A small image autoencoder, trained from scratch.
Model: encoder arch shufflenet_v2, encoder norm batchnorm, encoder widths [128, 224, 384], decoder norm groupnorm, decoder activation leaky_relu, decoder widths [48, 96, 192, 192].
Data: trained on views of escape-time and Newton fractals, 6.9 epochs.
Rows from block 7 of the decoder of a small image autoencoder, named by matrix and row number. Rows with one number belong to one channel. Each number is 128 + 24 x the weight over its row's rms, rounded and kept within 0 to 255. All counts start at 0. After the name is the row's rms in percent of the matrix's.
After each channel's rows are labels from the 100 images, of 14976, where the channel reaches its highest value: "strongest on" is what is common among them; "colour at peak" is the nearest of a few named colours to the mean colour under the peak. Only what is clearly more common there than usual is listed. The data: views of escape-time and Newton fractals. In brackets: how many of the 100, against the usual share in percent.
# convs0: first 3x3 conv (decoder.decb.1.2.convs.0.weight, 96x96x3x3, standardized in use, each kernel summed), inputs 0-95
# convs1: second 3x3 conv (decoder.decb.1.2.convs.1.weight, 96x96x3x3, standardized in use, transposed, each kernel summed), outputs 0-95

convs0.18 109 [ 95 125 125 133 133 135 133 126 141 168 153 126 127 148 107  95 122 123 153 107 130 103 129 138 139 146 146 145  86  85 143 101 156 177 162 131 139 112 150 143 114 138 189 125 115 125 141 100 188 123  83 139 142 151 103 112 142  97 123 138 133 160  93 134 147 134 145 114 101 161 143 143 135  93 125 144 113 106 175 133 103 179 113 140 139 195 124 117 154  84 124 127 170 123 120 136]
convs1.18 068 [118  99 128 145 117  99  98 121 123 165 138 123 134  82 118 124 149  83 110 119 101 146 124 141 136 124 115 177 122 135 117 122 140 149 146 109 130 105 118 153 107 106 145 109 143  82 118 106 143 117 133 143 122  89 171 189  86 105 162  75 139 111 164 134 147 171 111 159 135 121 147  93 116 137 114 133 148 142 147 144 124 152 165 106 108 145 120 175 156 145 146 141 132  91 178 159]
strongest on: dark (43 vs 14.4)
colour at peak: black (98 vs 28.5)

convs0.57 103 [123 143 114 144 108 152 146 117 154 156 137 122 144 132 118 112 130 142 151 113 147 133 120 156 114 163 152 138  91  92 141 135 171 171 176 135 133  97 130 132 143 121 186 156 134  92 162 116 144 136  79 130 158 157 104 143 157  74 127 121 122 138 107 106 173 149 155 117  93 163 138 149 136 136 119 136  95 102 175 107 136 157 133 119 162 172 105 122 125  80 114  91 123 112 127 125]
convs1.57 109 [144 117 119 140 137  68 123 171 146 174 126 137 108 123 115 141 128  86 112 100 150 121 121 146 135 139  94 138 118 126 125 130 141 156 153 111 122 120 125 168 100 146 149  82 126  75 112 121 150 119 146 149 113  99 152 159  71 118 165 113 116 110 137 130 117 150 104 152 140 118 183 100 100 113  93 119 145 113 151 138 100 154 119 124  86 152 125 165 182 169 139 130 148 101 140 146]
strongest on: dark (39 vs 14.4); cubic Julia set (30 vs 11.1)
colour at peak: black (94 vs 28.5)

convs0.14 054 [122  68 123 121 139  95 133 127 134 112 146 116 120 182 110 132 120 110 122 121 139 127 110 160 140 121 172 170 113 100 112 117 130 150 137 121 114 122 117 136  79 121 157  94  90 137 108 135 165 100  92 115 113 129 164 160 114  82 141 146 106 139  81 141  84 117 134 125 107 124 124 142 141 103 141 156 148 109 176  98 113 171 163 118 113 146  85 102 150 129 106 125 167  94 138 164]
convs1.14 056 [134 124 157 150 137 158 142 151 126  95 171  99 141  80 116 123 184 147 119 129 125 128  81 127 131  96 120  94 122 136 105 149  99 131 134 112  87 119 176 163 119 110 128 167  87 105  95 122 138 140 147 111 100 131 153 146 161 132 156 105 143  88 149 129 123 113 115 178 116 129 147 155 100 153 124 139 137 116 128 163 104 139 177 111 112 138 131 166 133  89 179 155 140 140 136 137]
strongest on: vivid (41 vs 14.4); Julia set (28 vs 9.9); cubic Julia set (27 vs 11.1)
colour at peak: black (97 vs 28.5)

convs0.47 101 [ 36 117 110 125 130 132  94 155  80 147 111 120 145 105 131 135 106 127 115 147  98 146 134 141  58 107 118 125 153 138 116 129 137 138 109 132 121 128 113 177 108 110 127 112 134 156 117 116  78 158 146 157 119  52 130 126 133 109 115 131 143 104 155 117 129 113 114 148  71 128 139 104 136  89 143 138 140 164 132 138 141 118 148  72 123 126 121 139 126 109 135 120 126 131 148 155]
convs1.47 082 [179 126  96  56 129 104 110 137 143  93  92 104  91 145 136  98 105 144 149 130 202 145 125 142 152 107 106 160 116 114 145 123 114 128 127 105 138 128  94 104 146 147 135 137 113 111 129 123 130 102 144 140 188 145 113 112 142 116 130 127  58 143 113 132 136 145 186  78 136 129 106 151 122 170 120 140 110 129 123 112 125 126 109 136 143 127 129  97 115 128  95 159 134 127 126 109]
strongest on: grey (37 vs 14.4); earthy (32 vs 14.2); Newton basins of three roots (31 vs 11.1)
colour at peak: brown (70 vs 23.2)

convs0.39 086 [149 108 113 128 109 126 113  93 113 109 120  95 130 110 145  91 121 143 143 130 106 178 111 153 123 112 120  97 135 114 135 145 125 147 110 110 143 121 126 135 136  85 102 129 114 102 127 165 137 140 106 136 142 167 235 173 144 105 145  39 132 129 141 113 125 129 110 123 144 125 159 139 100 120 131 103 125  95 119 151 165 124 107 103 131 151 158 117 135 136 124 128 128 163 123 106]
convs1.39 083 [122 147 119 173  95 128  97 131 125 138 137 145 133 106 152 155 131 106 117 157  89 161 102 148  93 148 112  98 155 175 123  95 165 132 117 126 122 122 183 107  99 118 120  99 130 122 117 134 106 180  79 143 123 107 146 144 164 125 130 115 129  88 134 119 128 140 135 171  70 158 178 104 130 116 130 130  92 126 127  87 149 126 121 101 124 121 130 122 143 100 105 157 126 107 155 171]
strongest on: vivid (58 vs 14.4); cool (41 vs 14.1)
colour at peak: cyan (85 vs 3.3)

convs0.80 092 [132 134 124 121 146 145 102 145 130 122 145  98 115 178 138 173 142  95  80 137 137 129 104 141 153 120 110 132 112 126 112  83 114  99 119 123 122 152 113 131  78 119  99  71 102 136 119 140 126 105 102 116 129 138 132 128 120 126 114 131  88 114 209 148 143 120 119 148 126 114 120  95 107 136  69 143  98 104 111  86 158 118 144 149 109 109 126 115 142 177 125 165 106  83 122 150]
convs1.80 072 [165 140 137 140 171 126 170 122 161 140 167 185 131  95 105 116 107 147 164 116 140 106 151 145  96 162 119 128 115 123 132 153 127 144 129 119 102 111 145 107 123 167 122 115 108 116 109 115 136 119 127 131 115 146 103 125 112 124 139 133 110 111  59 128  95 129 137  99 113 149 117 143 137  98 135  76 121 116 132 103 111 131 111 106 129 134 120  82 123  70  91  68 145 150  80  94]
strongest on: pastel (76 vs 14.2)
colour at peak: pink (38 vs 8.3)

convs0.85 090 [115 101 139 122 136 112 146 152 133  93 120 122 166 126 142 148 136 160 151 129 172 177 139 144 109  99 127  83 127  93 116 122 106 111  81 116 128 107  94  80 118 125 124 117 125 118 143 148 131 111 132 120 153 162 173 105 125 107  92 130 147 151 142 154 105 105 122 104 157 138  67 159 146 105 146 113 144  95 128 131 148 117  92 157 134 116 165 155  99 169 131 149 129 177 165 153]
convs1.85 077 [124 124 104 138  93 121 129 109 103 134 125 117 118 136 125 134 119 126 119 178 119 164 135  97 136 136 124 144 168 189 134 136 170  90  95 141 112 166 135 126 115  97  97 118 124 143 107 187 100 130 110 137 121 117 130 128 112 158 117 173 119 109 134 112 146  91 143 116 106 133 146 102 124 135 127 141 123 131  76 127 178  88 126 145 120  73 178 121 151 119 104 131  58 116 113 136]
strongest on: pastel (63 vs 14.2); Newton basins of three roots (31 vs 11.1)
colour at peak: cyan (40 vs 3.3)

convs0.20 087 [110 166 131  98 138 134 165 113 142  76 156 118 167 129 160 191 137 154 153 118 122 156 157 140 156 126 125 108 117  96 137 147 114 124 107 147 150 121 113  84 126 133 151 159 156 114 189 160 147 118 172 124 169 157 170 103 120 138 118 102 118 148 153 146 114 102 113 113 143 110 100 126 154 140 117 121 153  74 134 122 143 118  99 148 102 137 139 160 112 161 145 126 128 140 162 137]
convs1.20 093 [130 144 111 140 100 120 131 121  87 127 128 123 116 141 157 134 119 126 107 171 122 170 124  88 135 121 122 124 175 184 137 138 170  96  93 137 112 167 145 120 108 106  92 112 120 138 108 186  91 151 110 127 115 118 138 128 122 169  94 165 120 104 132 125 159  99 132 129 104 127 151 105 120 149 122 135 117 146  84 119 162  89 122 167 114  85 178 114 150 120 111 131  73 120 123 134]
strongest on: cool (51 vs 14.1); vivid (41 vs 14.4)
colour at peak: cyan (81 vs 3.3)

convs0.28 098 [110 139 105  79 135 108 116 115 139  92 133 111 124 127 110 153 176 117 216 130 118 125 130 158 139 131 131 126  99 100 124 113 116 139 139 141 163  94 104  97 150 135 172 163 159 114 201 140 171 118 167 151 152 181 151 125 130 142 139 113 124 145 127 120 125 126 131  96 139 144 112 113 145 135  88  95 150 110 154 128 137 145 116 106 139 148 123 143 138 168 130 117 160 127 151 121]
convs1.28 099 [130 177 123 161 136 117 145 125  94 132 127 132 125 140 181 119 104 130 114 155 114 172 127  89 118 128 118  86 174 170 131 131 145  88  89 120 128 159 130 128 111  99  88 113 109 144 113 172  90 185 129 139 115 105 158 127 125 166  94 148 121 110 142 130 142  94 122 146 125 121 145 115 120 139 118 141 136 164  86 132 153  90 128 150 109  85 172 141 140 116 121 118  79 127 117 137]
strongest on: pastel (41 vs 14.2); cool (36 vs 14.1)
colour at peak: cyan (49 vs 3.3)

convs0.26 079 [114 166 126 110 150 139 108 111 147  50 145 110 138 144 100 190 175 100 166 120 130 104 152 147 159 144 139 105 122 137 132 124  79 101 105 118 144 101 123  94 141 128 159 152 165 126 159 134 127 124 169 150 145 151 163 121 130 145 140 136 112 138 149 125 124  93 117 102 132 108  97 126 165 129  98 139 144 108 140 124 136 119 135 123 129 116 124 160 122 189 159 149 169 118 143 163]
convs1.26 103 [133 178 137 149 139 125 147 112 112 112 135 128 131 140 181 107 108 150 132 150 113 167 137  86 117 122 122  62 169 164 130 139 136  85  81 116 134 151 129 103 125 102  81 121 126 147 125 161  85 178 131 141 121 120 144 118 131 167  96 152 132 119 132 127 137  87 118 134 127 125 131 127 128 145 130 127 141 160  80 139 150  83 120 149 124  80 166 132 129 107 118  98  79 137 117 120]
strongest on: pastel (82 vs 14.2); Newton basins of three roots (35 vs 11.1)
colour at peak: white (86 vs 3)

convs0.89 079 [133  65 127 122 114 111 188 142 135 109 148  95 123 113 111 126  95 151 122 153 112 150 117 162 125 133 131 127 119  78 139 144 112 152 128 139 116 128 119 167  72 127 153  95 101 127 122 104 180  92 101  98 119 121 126 138 108  75 114 138 121 120 122 154 143 102 123 135 139 137 141 173 141 107 129 114 133  96 170 145 111 151 113 111 125 202 155 126 111 143 107 144 160 101 111 126]
convs1.89 061 [ 74 117 177  90 120 148  96 122 108  96 160  76 148 153 142 157 176 148 123 125 141 143  97 101 130 120 117  91 123 120 103 123  81 128 128 140 123 144 131 194 152 106 132 137 154 137 159 144 134 134 131 138 121 137 151 101 142 126 136 134 144 140 166 166 142 131  96 164 139 126  95 137 176 170 142 127 147 108 123 101 124 129 135 159 140 127 147 145 125 140 149 109 113  98 184 106]
strongest on: pastel (34 vs 14.2); cubic Julia set (29 vs 11.1); Julia set (25 vs 9.9)
colour at peak: black (89 vs 28.5)

convs0.22 090 [131 171 132 103 141 128 155 125 133  90 153 101 158 113 146 176 141 155 139 140 125 141 155 111 167 115 139  95 132 106 125 131  78 113  88 143 153 134 132 104 128 141 111 146 152 125 176 133 126 154 168 150 172 146 160  97 123 164 103 118 130 162 164 136 133  69 104 155 156 116 100 143 154 148 114 147 160  94 117 129 140 103 107 156 112 113 137 161 125 158 151 123 105 153 164 145]
convs1.22 095 [129 131 124 136 100 123 135 115  83 125 123 109 125 134 136 136 117 124 110 179 119 173 132  84 136 129 130 131 174 188 144 143 171  90  88 133 114 167 135 122 114 102  91 118 137 143 118 179  85 135 117 124 127 123 137 129 119 170  98 168 136 112 137 136 155 102 125 117 116 124 135 116 128 165 127 133 127 146  80 131 171  84 121 165 123  82 176 124 135 130 122 125  70 124 134 135]
strongest on: vivid (50 vs 14.4); cool (45 vs 14.1)
colour at peak: cyan (61 vs 3.3)

convs0.17 106 [130  45 108 142 133 101 103 162  81 149  96 141 120 159 108 120  96  94  91 115 145 134 124 123 120 130 152 148 127 125 131 106 144 126 127 116  84 138 121 134  40 139 145  93 106 131  90 130 116 104  94 119  97  92 144 162  91  62 105 146 149 127 125 154 123 107 100 142 123 124 130 153 134 116 141 141 117 128 123 135 129 127 133 138  98 130 147 118 139  99 108 104 114 116 136 147]
convs1.17 051 [133 136 125 113 136 151 124 143 143 114 161 128 105 117 111 119 162 138 144  99 120 117 111 162 146  97 139 120  90  89 137 155  90 144 160 159 115  82 164 116 125 139 149 155 101  86 108  97 152 128 120 126 154 150 138 146 163 111 167  85 116 125 142 127 106 151 133 171 105 152 122 131 122 112 150  88 111  91 148 141 129 158 146  70 133 158  87  93 161  86 147 158 156 129 118 114]
strongest on: Julia set (34 vs 9.9); vivid (32 vs 14.4)
colour at peak: black (100 vs 28.5)

convs0.24 105 [112 124  95 167 153 104 153 165 139 155 118 173 145 142 119 148 131 133 151 145 136 121 129 164 137 116 125 118 138 156 138 124 123 122 136 125 108  77 133 155  86 119 169  98 123 142  89  95 180 116 152 134 129  90  98 146 125 132 130 146 148 116 132 123 113 162 105 129  97 120 141 123  81  94 111 107 115 131 142 103 115 138 128  89  72 137 103  86 136  80  97  79 129  98  98 107]
convs1.24 086 [113 110 130 118 106 149  98 131 118 127  86 121 145 136 129 177 111  83  90 101 141  91  87 153 158 122 134 123  97 102 117 108 127 137 161 134 118 121 124 145 105 121 155 122  94 118 123 118 152  79 128  71 129 128 120 127 153 100 139 111 147 138 150 164 125 158 104 152 132 100 161 122 114 122 102 156 100 122 157 128 120 158 149 122 117 159 114 156 100 168 167 190 159 120 132 175]
strongest on: Julia set (41 vs 9.9); vivid (40 vs 14.4); cubic Julia set (28 vs 11.1)
colour at peak: black (100 vs 28.5)